config = dict(
    model='image embedding model',
    dataset='numbers of one to four digits printed on busy colour backdrops',
    train_examples=73750,
    image_size=48,
    grayscale=True,
    crop_scale_min=1,
    horizontal_flip=False,
    translate=0.06,
    rotation_deg=10,
    targets=['ink'],
    num_classes=12,
    embedding_dim=64,
    arch='resnet_bottleneck',
    norm='batchnorm',
    hidden_act='relu',
    drop_path=0.05,
    depths=[2, 2, 3, 2],
    kernel_size=3,
    stem='deep',
    avg_pool_shortcut=True,
    widths=[128, 256, 512, 1024],
    am_softmax_margin=0.1,
    am_softmax_scale=16,
    init='torch_default',
    residual_init='scaled_by_depth',
    optimizer='soap',
    beta2=0.99,
    learning_rate=0.0039,
    beta1=0.95,
    shampoo_beta=0.99,
    eps=1e-08,
    precondition_frequency=10,
    max_precond_dim=1536,
    merge_dims=True,
    one_sided=False,
    adamw_lr_other_params=0.0018,
    max_grad_norm=5.0,
    max_steps=14000,
    batch_size=128,
    epochs=24.3,
    lr_schedule='cosine',
    final_lr_fraction=0.01,
    warmup_steps=1400,
    weight_decay=0.1,
    adamw_weight_decay_other_params=0.05,
)
Rows from block 2 of a small image embedding model, named by matrix and row number. Rows with one number belong to one channel. Each number is 200 + 40 x the weight over its row's rms, rounded and kept within 0 to 999. All counts start at 0. After the name is the row's rms in percent of the matrix's.
After each channel's rows are labels from the 100 images, of 14976, where the channel reaches its highest value: "strongest on" is what is common among them. Only what is clearly more common there than usual is listed. The data: numbers of one to four digits printed on busy colour backdrops.
# convs1: 3x3 conv, stride 2 (model.blocks.2.convs.1.weight, 64x64x3x3, each kernel summed), inputs 0-63
# convs2: expand pointwise conv (model.blocks.2.convs.2.weight, 256x64x1x1, transposed), outputs 0-85

convs1.58,101,167,138,125,198,256,185,220,156,167,225,224,198,229,224,235,104,182,173,228,168,202,134,205,165,85,144,234,220,159,208,212,193,205,261,120,181,199,174,179,197,255,216,213,202,198,169,186,317,255,169,228,247,241,220,216,224,229,231,171,219,190,199,209,174
convs2.58,101,249,155,190,179,172,257,241,184,206,173,247,175,142,155,225,169,283,218,189,141,210,203,244,162,178,212,256,159,163,287,238,246,148,137,190,243,192,249,170,194,208,143,221,286,217,166,169,193,268,238,220,230,229,244,161,168,228,203,176,229,185,202,157,149,240,194,160,163,175,199,191,241,236,164,168,223,123,218,196,199,173,118,169,221,222,177
strongest on: white ink; length: four

convs1.40,099,138,89,205,189,191,180,240,153,244,176,257,130,138,189,207,122,184,207,129,150,166,183,191,136,227,191,170,215,265,184,161,192,187,226,243,221,233,178,213,249,137,215,184,187,145,214,149,141,239,272,164,198,237,165,216,177,166,178,141,165,184,209,181,217
convs2.40,097,152,145,244,222,246,207,256,244,226,246,135,198,166,184,152,260,212,176,178,184,213,273,278,182,245,204,225,185,184,182,263,94,226,165,264,212,169,185,269,169,161,223,171,162,254,253,232,113,149,129,202,237,201,233,256,214,194,236,203,169,237,218,171,232,199,177,269,203,212,204,198,238,208,204,276,192,189,141,253,142,163,237,235,199,204,192
strongest on: black ink; white ink

convs1.42,098,191,243,92,146,199,155,191,243,156,228,177,240,196,189,238,184,166,210,129,193,211,163,206,242,222,111,207,263,187,187,149,126,205,180,167,237,166,155,220,208,170,200,219,211,145,130,140,256,297,183,184,161,194,196,167,207,237,205,171,235,167,162,236,154
convs2.42,101,251,259,220,154,171,142,237,188,212,132,170,265,225,243,175,213,219,222,222,150,184,223,246,222,226,203,253,169,179,200,172,215,192,233,144,163,223,150,123,284,202,223,168,155,205,177,209,172,221,181,206,198,250,167,179,192,140,171,168,195,267,186,214,185,233,248,203,216,267,135,166,235,142,202,161,189,191,195,241,152,204,148,178,188,155,207
strongest on: length: four; black ink; white ink

convs1.15,086,182,173,227,176,202,194,230,251,171,194,181,221,164,152,177,206,259,229,291,241,202,198,242,211,163,174,195,232,185,206,149,97,182,176,209,182,167,220,197,169,231,210,96,223,176,165,196,303,236,187,141,177,195,123,186,223,133,194,133,189,167,185,169,275
convs2.15,095,188,164,193,182,227,210,239,187,177,163,228,159,256,224,223,214,194,218,175,235,192,184,256,267,93,195,228,176,186,142,229,162,181,236,127,219,197,110,170,141,303,246,134,180,190,206,238,180,254,140,251,129,217,219,207,212,146,182,210,227,140,180,192,169,230,166,186,181,185,231,299,185,243,168,268,211,203,123,201,199,158,270,246,215,196,204
strongest on: on a plate; white ink

convs1.22,103,205,236,176,138,285,215,250,200,221,184,189,163,148,209,153,156,280,189,258,196,146,191,197,210,201,274,168,178,193,260,193,279,121,223,190,183,251,245,227,222,211,222,259,180,244,156,158,176,206,159,182,167,221,266,230,249,199,235,149,160,208,167,141,253
convs2.22,096,155,231,222,199,204,133,158,251,265,204,212,208,174,192,235,233,173,266,203,222,183,193,227,249,162,180,179,190,195,191,176,197,206,272,168,191,164,199,157,189,190,163,146,221,263,191,219,241,207,264,170,164,120,257,184,207,226,152,224,229,171,195,187,196,215,186,132,231,241,150,189,183,230,165,223,313,161,231,182,159,169,193,171,301,199,239
strongest on: white ink

convs1.44,099,238,193,296,227,141,230,190,209,238,143,143,179,249,210,205,180,206,151,170,239,151,142,159,143,193,174,122,166,233,228,272,209,298,234,217,179,229,205,164,191,200,213,211,213,206,205,258,174,179,127,251,209,204,246,233,153,234,167,230,160,249,166,241,157
convs2.44,094,219,184,290,189,220,169,159,198,201,312,218,293,205,246,226,212,215,176,142,139,145,232,129,118,219,193,158,166,215,251,200,68,212,146,222,233,237,131,231,198,126,126,225,213,174,177,213,212,160,195,200,338,225,211,215,262,192,224,207,109,273,226,184,168,210,212,181,183,179,217,183,175,232,218,188,246,228,173,185,183,198,182,170,113,260,117
strongest on: white ink

convs1.7,098,285,219,150,233,218,204,174,153,156,173,286,206,170,257,169,173,247,115,179,205,245,150,253,248,213,182,166,222,228,189,266,160,156,275,185,234,160,212,165,172,251,238,197,227,218,219,217,164,232,253,241,168,226,108,190,237,134,193,198,195,200,209,187,159
convs2.7,106,204,138,195,305,228,189,169,203,155,234,159,200,182,152,182,177,211,242,181,196,177,163,246,263,155,175,258,283,187,233,215,214,262,200,146,142,185,207,238,315,252,243,216,214,222,189,226,188,213,211,218,156,198,233,218,183,234,198,129,196,212,180,181,229,169,214,110,259,195,121,209,169,217,285,154,232,158,164,153,225,204,225,175,130,239,209
strongest on: white ink

convs1.62,081,187,166,186,180,43,235,194,197,228,194,253,197,139,239,165,178,182,144,217,177,221,191,240,200,177,231,189,205,198,207,177,205,223,274,239,242,234,262,189,172,234,200,158,142,162,233,175,198,179,148,92,239,208,229,235,217,207,134,252,219,248,180,197,241
convs2.62,111,201,214,241,214,194,167,213,289,189,249,205,211,173,137,215,213,186,208,138,187,209,203,258,239,209,184,268,213,204,232,166,234,193,192,135,202,199,178,141,234,162,141,223,292,127,135,245,224,209,153,154,173,200,201,165,190,192,287,151,183,188,200,208,205,169,163,318,207,212,190,236,229,175,241,291,148,232,206,194,191,229,221,259,202,170,137
strongest on: black ink; white ink

convs1.39,111,162,187,197,157,266,175,172,241,165,178,200,205,140,158,257,179,263,171,147,245,179,154,236,135,229,150,170,247,110,182,237,158,209,166,199,187,166,167,253,135,171,145,231,213,251,200,168,183,171,189,200,198,226,265,139,225,204,139,184,248,144,193,199,125
convs2.39,091,233,200,225,195,219,196,153,200,208,193,217,176,155,202,285,147,201,122,239,210,154,226,167,178,188,198,167,190,157,263,241,205,298,245,157,216,164,148,185,147,245,189,196,156,160,240,197,143,236,149,217,147,181,237,143,164,171,200,259,194,193,200,166,162,192,272,162,30,153,225,133,126,157,226,181,197,189,188,226,153,209,193,212,246,260,194
strongest on: white ink

convs1.1,108,203,219,199,202,194,287,109,238,180,253,182,145,214,166,197,242,195,200,149,225,166,201,170,230,221,146,144,211,198,197,229,128,218,165,126,193,224,230,248,151,158,158,117,229,231,105,256,182,167,148,199,204,157,263,246,251,188,183,218,247,187,205,228,186
convs2.1,094,303,182,222,163,333,255,212,182,218,187,265,219,136,242,169,201,239,180,174,226,213,202,302,202,176,230,143,143,226,256,204,174,200,203,155,244,187,148,171,203,200,222,198,208,180,155,146,200,186,173,236,235,167,177,214,209,154,228,161,240,242,239,232,235,128,240,231,225,240,181,191,220,209,221,249,266,194,213,189,189,234,176,200,206,155,157
strongest on: white ink

convs1.0,108,276,234,257,228,193,235,228,136,230,205,150,243,235,156,296,207,196,228,167,186,307,226,220,195,230,202,188,186,154,202,228,176,177,183,183,145,155,160,215,266,214,150,168,251,215,251,143,158,183,164,208,214,230,205,215,196,128,160,213,169,249,188,140,130
convs2.0,096,168,282,193,270,228,266,173,171,170,225,168,262,285,200,117,110,167,176,258,182,169,204,152,216,181,212,134,176,151,188,184,178,268,217,192,146,279,235,152,208,272,271,181,221,211,183,176,217,204,271,194,164,210,197,248,183,178,157,274,184,194,195,226,178,219,217,247,165,179,219,185,163,168,210,183,152,129,203,189,178,208,214,218,197,193,194
strongest on: white ink

convs1.41,097,195,333,256,204,160,203,161,220,151,168,174,251,173,207,112,138,180,181,221,159,194,148,203,154,166,169,207,221,161,219,184,116,201,194,115,154,162,184,190,210,257,243,177,170,175,181,207,205,154,211,240,265,212,203,241,264,181,240,185,191,193,167,159,237
convs2.41,100,183,135,243,228,188,199,185,221,161,231,168,231,189,209,198,198,185,205,118,187,213,248,194,244,201,197,101,169,192,227,176,334,183,255,169,291,244,234,231,157,233,216,221,149,251,161,295,178,155,162,225,233,242,208,152,116,207,233,190,139,132,179,205,201,175,182,193,209,231,223,176,210,193,200,266,176,231,238,190,183,232,198,164,189,231,136
strongest on: on a plate; black ink

convs1.46,105,240,254,234,248,178,225,208,182,193,132,218,200,242,251,159,235,179,159,203,192,209,124,191,195,130,224,218,275,257,142,105,184,142,188,191,201,179,280,182,153,206,163,215,250,166,216,135,210,185,209,206,172,287,243,240,172,169,190,262,150,177,215,199,165
convs2.46,109,200,198,195,288,140,203,162,155,206,187,191,177,179,230,174,163,220,217,112,195,184,187,184,189,265,198,257,197,202,252,229,163,160,172,203,176,187,123,225,209,161,260,117,268,148,234,240,137,174,223,295,321,230,209,98,206,182,168,193,203,163,225,158,199,188,181,170,226,179,238,163,247,198,213,216,229,210,281,241,212,188,159,202,225,197,207
strongest on: white ink

convs1.28,078,209,243,177,166,166,207,215,205,228,252,153,198,132,191,140,209,259,202,194,169,193,253,179,154,154,304,223,174,219,137,176,173,165,259,242,143,329,166,165,127,204,164,203,228,173,202,212,216,232,223,218,207,222,191,220,208,203,243,130,232,187,183,256,246
convs2.28,104,199,249,221,163,219,155,159,223,143,126,145,183,149,164,215,146,192,146,230,175,177,212,218,165,171,221,198,192,348,166,215,203,195,212,191,219,177,132,207,219,276,154,184,148,214,125,159,242,110,134,138,170,191,163,220,195,180,231,154,223,222,163,280,176,172,204,249,173,186,282,249,124,148,159,128,234,208,204,158,111,256,225,184,211,191,159
strongest on: on a plate; black ink; white ink

convs1.10,097,219,279,214,144,185,174,144,216,212,141,185,177,195,153,195,167,182,170,215,191,196,256,180,173,180,197,123,252,199,244,152,157,215,139,118,210,220,165,189,261,211,181,134,199,115,174,185,131,220,254,162,157,249,235,230,175,276,166,179,198,150,180,254,221
convs2.10,094,190,212,198,197,177,235,263,207,192,186,140,173,197,175,184,201,173,181,191,80,154,186,207,262,244,212,205,262,160,166,209,221,202,216,209,194,220,217,133,192,229,119,185,182,254,232,206,196,165,146,206,169,264,197,166,134,196,191,215,232,230,178,159,235,225,225,136,247,220,143,288,219,217,266,243,153,185,182,233,167,168,179,190,197,203,178
strongest on: black ink

convs1.52,112,146,166,137,177,140,235,123,145,197,208,193,226,105,251,219,175,254,147,124,153,251,180,192,240,228,180,217,232,189,186,211,243,168,203,252,248,241,194,184,274,224,240,235,184,175,191,192,224,254,229,143,226,228,251,224,210,165,250,206,176,191,247,280,207
convs2.52,109,121,255,197,234,181,148,218,247,141,152,171,170,239,237,248,175,140,200,201,174,149,156,145,197,200,189,188,227,188,139,165,263,194,187,221,278,282,150,243,181,176,237,205,142,177,208,237,224,185,169,106,164,221,166,171,195,221,198,168,180,206,186,163,150,161,174,217,210,233,208,172,185,165,153,180,294,239,180,183,216,248,224,198,152,182,135
strongest on: black ink; white ink

convs1.51,120,271,150,166,204,128,215,251,208,166,170,187,254,205,238,151,181,252,239,197,138,220,231,260,202,188,147,146,207,254,207,191,229,159,233,213,266,202,168,165,318,226,211,277,180,273,238,198,188,206,245,161,179,249,220,225,171,214,228,168,221,246,209,231,157
convs2.51,110,210,128,205,168,270,247,191,214,196,244,166,164,200,148,179,175,194,164,188,163,197,153,205,238,211,195,178,242,216,223,184,258,180,147,231,261,176,235,144,201,174,244,240,186,185,200,246,212,142,184,199,153,219,184,149,164,169,161,167,178,175,165,306,130,133,154,185,159,180,190,193,214,178,154,212,211,153,179,170,173,175,254,214,164,285,165
strongest on: white ink

convs1.56,082,121,208,225,147,204,239,168,192,219,95,175,179,250,138,246,216,189,199,235,183,208,223,138,171,192,126,245,223,224,236,201,138,194,201,183,161,255,211,260,139,212,250,185,108,244,217,180,233,187,149,172,192,220,132,216,207,208,149,204,163,153,212,150,146
convs2.56,089,152,189,247,178,168,156,217,136,226,145,183,156,251,316,290,174,209,175,146,199,196,186,218,163,195,182,199,196,200,149,220,263,146,278,157,147,221,207,135,169,114,185,186,167,214,153,202,244,220,245,232,205,187,221,198,216,204,118,185,206,172,203,161,239,241,198,127,221,178,164,209,256,118,161,221,161,209,229,240,258,227,192,255,179,174,176
strongest on: black ink

convs1.14,103,176,181,260,218,187,233,167,125,156,115,223,209,165,175,233,185,246,230,221,273,198,162,225,179,243,199,298,222,201,252,205,191,182,162,259,214,151,206,271,217,180,265,234,210,179,152,213,240,148,165,194,238,144,188,284,248,150,223,214,169,138,211,177,193
convs2.14,103,271,262,172,207,221,191,189,169,177,186,158,158,218,165,211,213,195,179,230,225,228,187,207,274,261,159,121,245,229,182,198,201,117,170,198,239,179,235,257,187,141,220,205,131,197,255,169,201,267,167,176,178,201,187,256,171,182,167,164,190,247,244,245,182,280,158,247,202,217,169,162,238,209,182,161,198,172,165,209,171,217,261,248,199,131,250
strongest on: white ink

convs1.53,090,232,194,218,259,276,210,157,159,144,211,118,199,211,252,161,173,208,244,245,219,167,210,210,146,129,155,90,253,185,189,209,193,189,176,192,230,202,189,89,186,181,188,210,193,203,226,231,248,162,177,284,167,199,156,257,219,221,250,211,227,239,194,237,171
convs2.53,094,147,228,153,217,143,248,180,232,195,203,227,228,178,213,188,193,215,314,125,196,235,203,170,155,225,234,228,239,158,213,285,180,166,143,203,271,252,247,156,219,255,274,214,218,191,167,123,149,194,198,265,250,191,222,258,236,160,179,221,200,196,167,203,162,150,185,178,145,160,204,181,241,180,229,235,218,241,236,233,218,221,279,122,120,276,232
strongest on: white ink